{
  "train_examples": 195000,
  "questions_per_image": 4,
  "encoder_stem": "single",
  "encoder_avg_pool_shortcut": false,
  "fusion": "cross_attention",
  "fusion_encoder_norm_position": "sandwich",
  "fusion_encoder_head_dim": 48,
  "fusion_encoder_bias": "all",
  "fusion_encoder_qk_norm": false,
  "optimizer": "normuon",
  "muon_scale": "original",
  "nesterov": true,
  "epochs": 3.8
}
Rows from block 7 of the image encoder of a small model that answers yes/no questions on an image's attributes, named by matrix and row number. Rows with one number belong to one channel. Each number is 500 + 50 x the weight over its row's rms, rounded and kept within 0 to 999. All counts start at 0. Numbers have three digits each.
After each channel's rows are labels from the 100 images, of 14976, where the channel reaches its highest value: "responds to" is what is common among them. Only what is clearly more common there than usual is listed. The data: coloured fractals of 300 iterated function systems on busy backdrops.
# convs0: first 3x3 conv (encoder.blocks.7.convs.0.weight, 288x288x3x3, each kernel summed), inputs 192-287
# convs1: second 3x3 conv (encoder.blocks.7.convs.1.weight, 288x288x3x3, transposed, each kernel summed), outputs 192-287

convs0.61:470549490515506417463512437371531555563405489440450443504438483497453460469442409490449456431352537393488373519537477563446481389530477468576507600460395502502518517460510465507498446480492548426509466505472489510551482471536472515497433467444499455436455489429475456623516470535474410415
convs1.61:556458510532512445510510538580474471520570545517402445509487538568483495471490572512497456378509481532482468594467527604440522565547527434565481456496399389519536437487472422548440501527500491493497496557465561475525495429440499497539589497489544480495497584545463519482470518629452483511
responds to: white; sparse

convs0.173:586595497496475462522518530410437444420478507484523466574606516524538536474526454480477531496499589500530418553550462549478413429434357496583362435460413433428505548504554551433492492415476483544491497474561542518504498463504445527534492429500477456452562490445451565556487461427418518511
convs1.173:299426506486520454510502559531483531452542583493391485508495613441505520461480534496486443486532510481482525528495495493538586517511492551406508553588458444511539451546522434539498519546529497493474463496483540527577469511435469570479583482521551425484542409441553458516474467530529499507
responds to: orange; red

convs0.41:528513433503491527505533422468463512421520486511501413441437545437525571510536509456448480458499500483453519491431459539489464472402520533444528445408538445499516525496512511633509564443444544482479442383547454540450458461446518436484470471404439560420490444445458517487528452478570505480
convs1.41:572569454502561532591503475432494520478496521465571490395445560513669455560501483541438365425581559447521476365596484454523587514500538568502534470432411454559533491497514500530522573529494501487522521479518535526584588523585394409498562484346488485534509505553518461463498462524455516488
responds to: sparse; blue; colour: yellow

convs0.104:504548411513426473422479439534424429360519532485512487389489423415550433499501511419565528523469499403515420415483427402547561546483447569531475441541593541465523538456478467507511500484462492482442442520522460487561524462551457551588465458503469442472502444475516521485453345437561496477
convs1.104:510440423575541411441493538508509485514497413460569534462548432547529538546427553534539501458458648536468418503498525424592562463549459481524477469578448521590576525425536455494454556483470440522507483514459541489590493548486586554439542472492439600424491469452521426567564489547527445451
responds to: white

convs0.105:481623433513502499448491465498457532514457426424513508440564475446579543431407562515491495437554481449555517450516397550400558413395419459519479537552480449532487500531484470467512506465502466458510556492535396527510516435487396396558433587477462499415507483440518564472430437444519387481
convs1.105:455615535478491560478402566463505579474517478482540574510494511536555531487437543481521475518499481554519417489503501491483472592486478576620585563555483554480511537634503525568511537434556436537500475499563581485536453579534514492386556402470522455445482421486463491493518524596578552497
responds to: white; dense

convs0.0:481526447519542486420399558581544477399589516445537516480464601504525525470488517542473480481525452545539484475496511485435510533501486558479537541489581476493434562459533510425459436488548444420550568479510493398475542436530471483465506515431529487469481487476507404417486560533608506542
convs1.0:543481522513533518470476601410500531560510481583470458517534405485613433485516420496443465496583453494456442500456537518522483487456561411529468469563711575456519495539428569441526519495619504495469466520460576599478492484498527485581512535497486466579443534496429494503506585492532450446
responds to: orange

convs0.159:479508507451429451516550553406489474454458521535448545462475557505573470533444527453465493500489431522544466443496498571442541425472549499592456584431447464525500444610450437411513558434508453483512503507538572483475479471547420513576475505531447469471493482491437441460584467476520475514
convs1.159:535428532451510425439422465489457395492536571554449458472446602489496505450500632523477563449472540387432499514483475525463497522502505565513519498462591460502484510365512543477443500529577557463478419433484486494503517559515418471544468465459555620525495556513535572405526481511471454486
responds to: sparse; yellow

convs0.209:495507549584422467474549445492491515441543461416482549494441461464417500367540487493429449369494546499424503519464542534482520584454482474401492370491479453519533536415490392516477565500514500429474513522473532482490502495466419484442516553477518575473460464468526505532528467491493473539
convs1.209:485532507500482472442494456570523565464506552518487323543522484469547521533585501450496451530484447494549550560503485508503524472503539438537475560499534504488453499466555550439482505432516495527523552485490491451565495440540520541480512470445496495467398577549461535495418516598482511592
responds to: white

convs0.265:500476528433540506438512527461497462494498520538604569533508523469485534491505502555464532524492529538520489450559451370485538494439581562559553444531630438463479467466489518500491488521510550460518494445500518465383527511533480437443473423519480604458483518424458447507556496507541463483
convs1.265:427452508496497421452568480498538414492508522557477470490484515535541493385528540484383411500541483523463432455484526377472484532391534527475434534566627555417502491511525516428467527433431413515501408412475541474421488529435563499548467488484485642472483479543478465426546473515555492492
responds to: sparse; red

convs0.23:525553435502444421441422524436511609429498552417505539493468445483440537451499567482520576407516507487545518534546420410495507486359503495554482563499540488482554482541456464539572471456550506517458489470646520555390486495506480453514426525510601502489417471442479516513458472482621445562
convs1.23:388514505444596496529473530530495457480474528578452446558498436456520487574541535469496459459568443441444492556528542456545543530384526497534524446516521470531485546535559540590504494465517485515537444561612617494515462468514533469469494444562502476434554462438445501484565500541605458469
responds to: sparse; red; colour: orange

convs0.150:535425573530527467470489501438418499399511562610546500541470488416408483458509531526450555387453526438486435412471458402549533537536532452552405407517461456427473486550514563486520531529417521477538403471486425477499499484482489430472531455398539526488476433506411523536570379486408555488
convs1.150:456577593520532418441487507512479426532574432533559465504449526555419501488394479489508409551500456504561454464527439461483496464505542571521474577531548487470484526556497520413523469456525473538452466489485627533618559474366445477502517468455481497521444494474593413527598577506566444437
responds to: yellow; blue

convs0.259:478655422428469598494520408441516552499454423473528475447479424539489498458419531546505472493525506489586469441572438452539463509478504520511463505542576528578508477467510422515502519497417435395488461536452398535472523444466535482381484544466508439461507427434595474457505462501444416482
convs1.259:523579436503467518420429592484460409459469547478477561429455471426507561488471507589389435549469538550535498507410512534378491472431512568507542552461556524449481537529546515421482474448621541517504467528441571382493491517461587497486539435565463460477428436407497457467511490437533519504
responds to: dense; blue

convs0.184:476490556410481496542530413450446541479571510543445428534504544556427506457477490465467540481456468408517459505471527496581534483459421527482444508479465555419577458513545540535460550554461451517393458527589459494494532520483509504431494443448556466532459416455432404516438544405446491519
convs1.184:416500520497533549487480573513499604558546531505413525507469477545519470538410437512441488501430476516474502492492547491549490471543542525525574501502571496561529494596548491469530466482514559553513540502428488469537476487445484481530479540541428505454547543525581558523455501483427573399
responds to: orange

convs0.152:506568404446479593433396500452505534402458463396457534433526491537507531437465462565459479446493479502531503488570540495493376443399526407436435479446505385476518517530474495421585485436447495449537481503487437551472475484444435423489494503467445441436543474459584578525494443474372413486
convs1.152:481658550459516583486505507433472486515436438539572573497498531481468513529494506518451471592495509557581424466489546513406504477502525519593513510513592488475451507555530512473453508458553468589578478484489548452537447521592457525421502458530482496500489435427512402450541538466610501452
responds to: dense

convs0.260:435523500380513530458474505550439519573460509530505606393571513489552500567586431531361445597542468533522395495503525455470530513483522492514574444501593525479416402551374461379479563501444485517457406401448555522492487474559518567474395503402522510560526495452477474446493525470563452445
convs1.260:501486465532575490446509445472510495454521447501486446504502530478568496530582415490457436476515578453390480442510508442517553548474451505557569544548594561486465515516455497518561451501473494564458493517521521526544421480515520502450385418507360532487506499567482455436500472469432538514
responds to: sparse; orange; colour: red

convs0.13:484494617498437537550498483563448541419501508491519462466488507444576391413445507428418456514471395475442475475456498486499497529480431494492551406442569548499440436458498503455500562396388440531466437437524470417479486433524468415488476499494541517454481500536599479447491473551445546498
convs1.13:539508527494448488574472528390562528507498480476506505363497502572536479588436498558554517423642602474520481467499544527577493462457498485517582496502522497500538535568481490512498502525553577530421429506442494492539545529487459331429481444579392553535495494465468502514515530484520482536
responds to: sparse; teal

convs0.219:468420598546454393534534456458574556530393434530444443545545494483468465476501438474466509543470453489508485451444556553491505530506491502509503582523441537494508436522447499473487490512555449506506585514571480487464540519552498528489541460598501511564470571580571493486558474462417529493
convs1.219:559509517518586534562439532614463448491507529562583457476440471487468523510534483495544513500455460548374492482511540570534424509486573499507536480470565467434408543488547524370456464601505456549489476473428491529518481540446530372540566578448526480513513438489454463587479521570521461397
responds to: yellow; dense

convs0.87:597621386376513533490489511508486518433495490506531440450545502449520536547385582443447457482488481506459540444569476477427582460467402546542582425499452503459492472452545527547482530529422436428504431522497466469500511487478522493452472553535453520450504403459533512472437478455472438485
convs1.87:467578531436495548494469481505388414468520539549436460434522495468574594527546500548469493446461545464557481412495503490421521386479466588519561470464476597516566469566468534613522436552492592465486456457450510489578527482509514538500545426421600506505476492465480512465530349474578487461
responds to: dense

convs0.97:470518517550460419495566609375604432542478546573507525475542473419493451605550555538528587498466486493574474429589527541500501483541583543545514569494427512499477518512491538415411528524569512469553546540549502493493474519473524531552428535564459492518402524538524415436606494490510482437
convs1.97:458415551455538498483440549522430372521479504464510597490422515587354575524606525425443446496491531529432542452494550443487499488484472530521480536551499538490495461491451482464502493534506514465529507489477528539420465495442430463511573567516465572543467440387432516386429513447531515332
responds to: white

convs0.201:456395459454593437494450451506527515538518445517596486511497469480462472561446500502402469495464489532515534484491485465484483367504527507436440476510480539481477485460463506510600535543410524622569543504532415407443452404475529422417510384382474523514491534496428458526543499490496441462
convs1.201:470449487457395508494466478507403614441480524401480492552458524483520504544488461433452459421511402544425429453498531540418439469549489459508488575532452505463444551538561492565468546398549468499497505585511429520550515538500477518528512447550479453511441484484489528605487495563550490462
responds to: dense; brown

convs0.271:469562518513503415518478593532479448524467477534486478554382489388493418548518534555509468557469452557489494387528425499503447401569509552548550554497403585537500465454462506434472507591496455460500508505492518466444468393484497516525553542503497481468519529574483470514513431460540405468
convs1.271:502408452460527554479428486437567483553403462498547330537443495507496509437453378455460426487481522513405483528493503538478522571494467569485504522526435460516507489519454534451445474486534523578455484466491366602498491563483468490500508565510505426505478510580503587498430524453420561562
responds to: yellow

convs0.25:433509476500443452481556554357468508401455335450559553556405544511447457479580534471459573505439531589506529429485441515440528459457478510411476474471421456526492451460431432495489485517557527493489488326507497539453473399516509511521510440559432451432477547520470481551478526420441500494
convs1.25:507469469503495410502463526477540483562493520491606462546505544532375404503544484555540547473452548510477362510499527431542468500511489427505538509483515449498514522515437516449455485471535516540549465474532517420493395565554482524522516511517433567568482515508512394408519491481591454475
responds to: orange; red

convs0.29:471470419537422500492494578466537544419493448455510423578521582418524476478489407482577487471464465470431503485453476535547477455470452513462463537509481561479555480429553529556502443473513498501510526448519436367549482381533503525483531420570532517484455488487512571521439479515381561585
convs1.29:481499569461589539388451509521586453519471531504549501523470525499602500518503529461397421548537502472489533494426473459506505545580560551538488433548658477553514438542487550412576473633506470507381557449408536570501499600473495468542439608449450579476491576504569469500447531563563430456
responds to: orange

convs0.52:556478486438498405523467515545433547554468483475510521510446458498371521400418485520488454409500498507402439476538543454526539446484543502567442498503473451406487447559446544376454444480438518467528516458464426423409527522390439529566400493590526521491514488485426499477489488485549492497
convs1.52:429476526478543506507493436412441481507489540528466491512492573459496535496446453476541562507587517574503483493613504487512489512476500532514519501510510531494578507467454520554429488499431506531599451561518549476592465494459604558516533481530556447506460492554425525519420443532544451429
responds to: white; pink

convs0.16:533454495455469520569465561409468320497470520506554535425470473483534467456457614574544447659468508481587473494564564495483415460569417531543469558414530491505563478486549541476429548581557432604486533481491527547394551478402480515473536415493482552541521511505504489480477562447495488467
convs1.16:487351518488529486436579528428554490556458485544414493465488502507516523472452473398494462534404435533482467545480504475501528477527486521525513576470628583512491503490444477483543483528529561545441534446429483476454547474574502521547533598468480445544492570606473599425523633404616523611
responds to: orange

convs0.111:499479468467423546412461587482559442470508485557508528440539539507470553447558582533549547493540496520485548442516515466459504471441520503545472515577545508425408586540469561403572500481519519369508492505512454402487497504507465447572548499488373557602492516467486455478558476463621447408
convs1.111:520404507509533479455488514551537493469490470496396563555404475526505538438423438377494583612527449422562439433510425404496484437516566520525531512505519531515566555450544477468458615489442538538448478502547527586508550471442476509476518490450585495498512465455489437509473521458525600519
responds to: orange; yellow

convs0.139:503582510459473477471518467345450559440443570514479467541422550479506523472569482567506511560534438572462549481485481486499549311483547413563496592490487478520456481584576446438515530469468493469474393563499579519519517527492541568427461495517425498554505410551598463589531365471515465494
convs1.139:493506497449464516442520546510433505496455571510374462542492505447482490428486515512462521538532551471507395614523455469504512494495543607405479467471594438423468517510475545473479508472495496510519471523423408477459445417482386511541549592477575475520484473424423507464472504582508518462
responds to: yellow; blue